A small audio frame classifier, trained from scratch: activation gelu.
Rows from block 8 of a small audio frame classifier, named by matrix and row number. Rows with one number belong to one neuron. Each number is 500 + 50 x the weight over its row's rms, rounded and kept within 0 to 999. All counts start at 0. Numbers have three digits each.
Before each neuron's rows are labels from the 100 clips, of 14976, where the neuron reaches its highest value: "peak on" is the class under the peak. Only what is clearly more common there than usual is listed. The data: melodies that start on their tonic, played by one synthesised instrument. In brackets: how many of the 100.
# fc1: MLP up (model.blocks.8.mlp.fc1.weight, 576x192), inputs 0-191
# fc2: MLP down (model.blocks.8.mlp.fc2.weight, 192x576, transposed), outputs 0-191

peak on: A4 (27)
fc1.545:505549513542537462419546489517460539458469475505488544437521512557484526513591393542540480433550455478522464485469501533465466505449476541568427563397480519547457472514471357575521475652526418477497537610612429545463518508524498497489506438540562547471548505498556515393464495505557447525448526456539593471508487586508456489494481503425541552471616496482499514474569545484606452525482456516472423469475481405390531449485582463527519465438580527512520524542510504423535486388459443433509512465498468548595536518517515474547464529562393505477546430388512558514517467388537524512
fc2.545:512513624467469487512514428511554453494566512489543546514469480495509458578589524552467449473510471543428561540437549416568470436487462476526515487517561533480487508457538579585540481495530489527508356570419626556518519543536584452427511550527463518415514406480508546489481508431525558462429493578475509503385453478454528529517470520568440435521438483516521448562456370491541477501507511422426497499506472493442462543483436555404450415520488497479503480509377524547486515560522549575524437536537614502429539551572602534546565536476448480477488497535433451463396527500408515436

peak on: A4 (31)
fc1.401:505579555500525443509559533590507530512485476444447573499524425589479501432595477472453461531488470390425477413509574471458574491431468554368460593369607499469500558531379552541515510527464448511542445563489433521498567516487449484485525486511529538518591548500482516486536501510453495510489519514527563468489431557525534554528495530386446523454483500434529445435447548574411523556473486470471394555506485422412577464514536467519477472559529457454525490556541538365537454424477510451408479440526511563527432501579529468548504617517476567512480525518476532496491442500496595478
fc2.401:505526501522526528480500441513455429443554470396451495448525576427527530554538537525512456534509488546489549534448510447457508466564415469507459470573398502527528512340496473530571453541499494502399408471445516490552533556526586410472485484521453531546579450508601470486476471534531522418472404541505476533448506465447529533558546533465442415493503508490530484499461482509483470492485568422548429504466556438468490543473558439422560537559581477516528464462561536496503568508549520620506459593430587509501496504469605397568536547492434326522600468455505544480566487488423435499

peak on: A4 (28)
fc1.116:465484484567476533468474489451473497479550516478464512464592515529395500474538458452520487584510522507401517493467505524395486486602493523581451536486434578518586532509370519458455526510503450570446573521558539502545554386467509355495582507464537501447519500550508470409380475483499537487492519538451500522407477433555471491393540507461490488450465508363501394483449543477506481447456606509538536557579492436464511562559478510538454567545571515514477566475520531475467481532471452466475500409532577530525442520563412539507460576462574442489535558547357524510491510498533483587
fc2.116:464554492382566523460517570521530467433486505542518489500611512409467496575475554614479430483496512488542499422649557577525470448437480434438522508552561497458538390436516501525513474502538529504542474446409437530561535520552490566527497574447473510536544521469549531483538554538549416426402490460496542588613474477459515470516460493550422538501475584503522485532479442550501471587529429489496477468514550510637605495473603509399539473461484510446494526549486375463512511424467520437537545468464499533462478534513498481434401458493506489521499562543555506416437459484492397477

peak on: G#2 (29)
fc1.3:440542505557464455443504485523521469489554509458446479587503410437588457493473456527535431586502523481519492430534479552456494550470495491558465525455514532467480510486414541497531514532445464538467511443554560540442579417491490438560503527476468516430608503500496521513524458471462561601559568629505508474556483362521415543465498458526406496516439547469487402520517495567483550454512380617420470503536439460517505544488516531364419514483532510538497480509622524497548527527443587492524455410565541530574398555562501523553473530563458545502522580473422486479433398503447558496
fc2.3:468471377487483506443498465540482601526503520503437451393492600532449516514435520516473526504459521497531553509523508516523511427514556513469543493550402529488467498569515497434501506475493506515508576397489531508493495502517414514510516456533517415503454511501547555457410565657514494479547504490530509476575501461527511473514480483515595519507523500530487518525479489561538476416495426494621637512515556609536510498485377405671555499367500520426490576515515427511489484502552445476530525360524435548504534517362510493458477432541537537478449505470532520496452532495498476370

peak on: no note (88)
fc1.83:522488540569466533417491504456492409574490546451513526436544441532465443487516496413519495533413509474438484436522588581418493511622524580496535502492507510493518534538470529435426490569459430553478595555542513506526506453465443503493545581434512433525576479534460602424471517471552599493538505539535432494493451417485474475552455460587581535519468524416540479493485509418456441457500464501504512429546429553512528487544489613482491563448473555409498462539625503437532423517466503496450451454445502560480590565597490494420410603426537425496464574433443567532451496543490482473
fc2.83:547534435568548483520467388492521512525535496479461479572436579428468496477505520498514527474506534482552559415458478527550513591477500426608487425518555464495446465463477456518476453496484455407445618426392547530519445601553557536479520490478523457504521489474572547507502521454502470494484487472463533586438519504452467516595527463522552397482451598497493571488462569490476517529489528398582498521464416604556431458440545552525595521491539456500506544533471383502621479511511534506497541448455521522450541526527459513579571541679402503464493531524492518396529506508428491422

peak on: no note (100)
fc1.8:539501471602466506435477510474561578525499519421485598530467500463421478507435475544463544565496533393508551385564490416420420432484542497446530559453445477543560535483397511540470494571454516489511610571528396414576584452451516558534479507477565477477493492490456512468490399478474554633493509531509499487482498513474444435495441510516522522426446463453495500476502523490476500555486510499459527496527521472552505548590497526474519480543459543484518515433523497460588399481357579381528529483489569521572466559483433512531462552453625459541465463558385489582451528418500513517
fc2.8:534459569552522526477601488408524522497490644516483510435592445540583525468540516455459498480464524537505451555506521549430525532490396528550505419545473496527411421518423523491513480552544450501413472508459447563501539420539488502541516462429484573448537513464445539474498504463536563410604549488459546619512577524484536563499366367536516493478522533523486434528556510487487498460530498485438455411504451390529565383484512463528458417467523489531415487526509586498459504517485470621508533499482511493497502450560450555538540472547443445458505578419469556499642498521491544453

peak on: F2 (27)
fc1.338:559466487590486492479475473447547457523530574464516565512534478485503475460531503456551474460445569520418445468575597465406432467493475539547482512512576438487549509506467542533467508552483415525532528513528464478570485504511505492433523606419507420514557516496501564422495512571593594514510496564485447527524498358453500483580468424567493497497465472428589473511512434440423461487557471587473458519559348449545526501474533615482453576420469543497561467513590545416515464499348504535441463513461487565514462560547496480462471624476477410563511510448429544546465471526466468483
fc2.338:550495373515535480471482421484517452480601462449501496535462600556507569497498534507541541400564570519577514519452458505476529602465492466587423509522479456510482416379489499505497552519513485461417554388501510520551431605639545537500505500454470431552546464466602546525534530450466452597486454380529475591490532472473514496564528485478475395425414475527460585490480559441476464535523527467569417494443422507549454476432602441519532588480507453525545490492473434499519471513461500526524454494528491479468576502481570536546535491568470582491566454518475496394512523517542452442

peak on: F2 (99)
fc1.289:460447547474471471579391471457422446498478551530549463461605411472525456567503470519510440654474525524489473509464570441452431506532546518414422536443541520510600559537504486513487533474449456563415409513588491529492541499504473455476437504519485495464505475571469501409525520554424595489486491537503496452542446432497522423483544512459419523480531485414578512544463503502498467508514541578477482529576385484504515444501483572538496574438518554512585414482495628477461502490466494516437428533443553580557428516526577543462405587427513420605492466543452511582538484493524549558
fc2.289:448453477504622481525567411484514507456608476475463423491464561534457594527469589504459485492460571517517526511608555508500518477495412500490514459651514462392488444407478482437473476566562508484461625464398529487575460566569557466559464513538490471504518488435574579484489585488467437408530445491487591556507577449471495458591507440501509440401453491559467467449414596598443515531499458497572443483542476481491572499433483503509526549508510499572566563506442398499431492423494419569535507523545497468531481466467444575510511509519467516493493521542543462510427496481521466458

peak on: F2 (79)
fc1.155:520505531487479491546487486518531496513518538500490567542503571555498460435565523573498467493423547575525423543465616401407509496478602545500433523472487462515562516437609621551501533498493559561463396541551438342418582456463497475483467463467431484450513496521458459506506473478461517558587518453502500398528486557450466558442507495507504522462545461438533500433475538552436421537561535627433468526491472401505497567441477568424382477517479552479544524434551655497473512571470468525464394569528495522553416547515484509512512499425489447557505465510437471492515471510504514494
fc2.155:446527570430495429532457385505510449442484467505457431436554459413479513532469443504513439603428469476480523522514490515449524537548411602560479436608533514411530594542441485496444436515508496470457527478437589410496492503474506473502514530574429537527516502536508502486535516556469504414464462564462535423506461490486494437496467528529495521579519517422574475466408477545527485517530513544570505579515492568484510421529486547480629584526534443582515472522497421466435587357533559530454460541443562550510461563431486544497501482587467471576511610467637496503481545548516426531

peak on: A4 (48)
fc1.541:469573435484451503538475508522491474434522451539489532455512469476401495424449445561576459592479596501496552478509514452433465481488540532500417542501505528421629573506496508538539535481541462562581563547469507499544622515411529427507479484519542493507470527467486537476516442590373483600420489602480463454538468470559515456477552562492398542432428460512530521510476469504511516519545533397519422625494484503395464482467481526524537602496478499421504576504531575484530576464360530469506558440418632464496449469497490546455414551466535495579457514459494496501465530493531490540
fc2.541:453454390530526525487537350422550517519448499554479456484518543508595503545550527420570445432427482498460468471526538604529487479499399539552551419568542531438333440472450530513480493519519511481505546428432483483489490465541588546506468621446459556455472494491593398596453513468524512477507496537476544582477534470532471525551546485553563463545476617522445461457470520547496594470460520577423495482499508452480500465500405511489512555474505461582457484512499491496450537511603451565506567535505524363527471473465460433515519499564424546508415586528572463540544488491452499507

peak on: no note (78)
fc1.312:439487557526458433539479537527400489512476558446514453459647386587527503597575441508578442500512473483555526517463556558433575509492487463423447503474521516514490486640374587515501543518438483542448448500566507550475511435484400492483541405500470579578533522541409504453463543533517527485561581477546512508440479481545500449452476417492516556543563484450527506560516462486558497489472466497532424442592419466485558436398459503527461512403507487547549513547525529443398452505408496518445426450445515578524443579435509534564457575525508482482456541492493573502498495513561502447
fc2.312:469472428506460532507479483481548495487511661506447517431560516598428521491580504536501520497456524507406542503492524554508539422529516499469547460644459585459547512519535497478477527475497533504352576516459481494607489530477547509545571488484537458496457549462406554493415552607530513466564500497460469496412538469478508446447392443536524481521514422489527468520534587532535561445520391542403476515587547505475503570541463537512485475437432533570427546568438611438409450577499450540475475513548448522473458440371492497537450435427488486516486542569485541549517508518524453452

peak on: A4 (92)
fc1.6:524475472413494497469416547421439508501544451524595464473493591411509492494486409547518421497509519474462465442548524467444538406527535590514489595514469515497541485441366574557503589511510524501552539521582474522522535505453508466558432476500539501534460441621472605460449528441376510578431488493486505453538484549557525381475484537473499520519541382544556485512486503490536451487508431526547438506523547422364536470490510496461538559469486525513529451484615522400507604451483515489472441493487602538512492473494556508535483625546497494510489510534419517498451488363499473564
fc2.6:494431496498520468523507496520516529538441442451540494541557530461588530600512532462471486466379497527559419556500514495610485448422493463368506386576607527435424391505502522552544532430504544533562524482461516479516510547605437562545490482536487496478514470522576433565365576528412411439547471483452503483481509473517572495582500471454535520534468505590499535485443513597499537523471560524558556551455500506550534464349407506498455494396477471510513508587518378491438533483568465511529479478476448477563506525423514430526503510516555530499463552529567456457469517469490504418

peak on: no note (85)
fc1.156:497580521532493455421464598564526522411530494557543576471528498481512484370466511491453518489514467417433548381558543563483447546578451398537507535425654547472554550507489505478485426572510427565439484525507481447585499564503468469450459517478498462485505493517528523473535492507585453506522465471552492365549513496539463489477429457551529538437509511462479448434500549454425411559490607520562463489488420558490431581442446585502458529506567428506489523514535491409415439445449523490535561486486449453494488480634462595494417511487524599492469494514496535502559475490565553544
fc2.156:547446444495492580499564528476544563507487586495590535539486546472470545491594483502515509456538469591478510492467407537528557624490549444442514464502455492546460478416545456486502541479500459465536452514493498588538437437489515532529590499524602466490546537508468502522511448483550497522500543487440423547386532574474496527490439470496513469505444468505485564527583519416509445509490482452539575535554649522525453527520531388460461472484437629511473471472486479554570434601486519445510529398476469503503533447423499355493475415436566428438469408471530505354524521560477437456

peak on: A4 (28)
fc1.262:447502542509511393483492515473469441340490457545529461393517396496483516516555516564527463512581504452500550464416461561488419496420461552462421536530597487497508512511439460558512563557554447493524504544497484549566489571535528502489525419539529518514601541515514598430463505547525454541471550549502467548513549457472555400473403493457408486508484456444527501510493503496524545545529449398502442478475389468563576488432544527475484618450448443489502490513611513420433527404465510549484563549404570467564454560507573483557497545539506416514475546518387491495562429464518534492
fc2.262:472484604467478513476481543507504648546437494464551470482551465355475472521466529457520508466513528484509505487483479426513506515512596417547455452510450515537481476534523503545508527474479518483509506518439501511492500522483529462501451393488504520526488520476496483462436419323494482519572543500450639560268489607526512480533556491459611507466506541500516462529520504477475439464501484508521446531525488408540502473446445375653420441618525493511514473475472460499500482534499539494528514398509529543524499558467620451585515523567529471495495492519458529485580512497488524576

peak on: no note (76)
fc1.279:471520481526530388572539549514450473499485499494476481545578429535539508585556529509525375485539423470596509422413473604525493537575489415544450498433602456466443478549437451461496489575531510537429473613534498534472478418499414527606559452477524580470536517507422467457504566393586528491537619496594552485441542451464485494415426412502539490517516530500529486483541640475464510596483493504492456469536476500480581533405522498563445544461474465501542489471504522455486497440417536484497484465489511499602413544547482502605472505488575497513416507541509506487500458543489552442
fc2.279:515436404464464517513480403458512535525485542463513512499510492541480544527512508467490551504483508498557533478583543528517495495527464392538542418676590506495462475558492613516458475511520518508450621422462475491530487543458515588522501461482553401501495506448485447537367503562495458418576512390468564556327572475470482482534429512527432498500422510533494573473518473516532557465485436544532566537517476540558438524445437461557558476548447490562485538532461398510512452530546472587519538464521372508521480524471423584587537490500443566471400543589495500491500536505501534479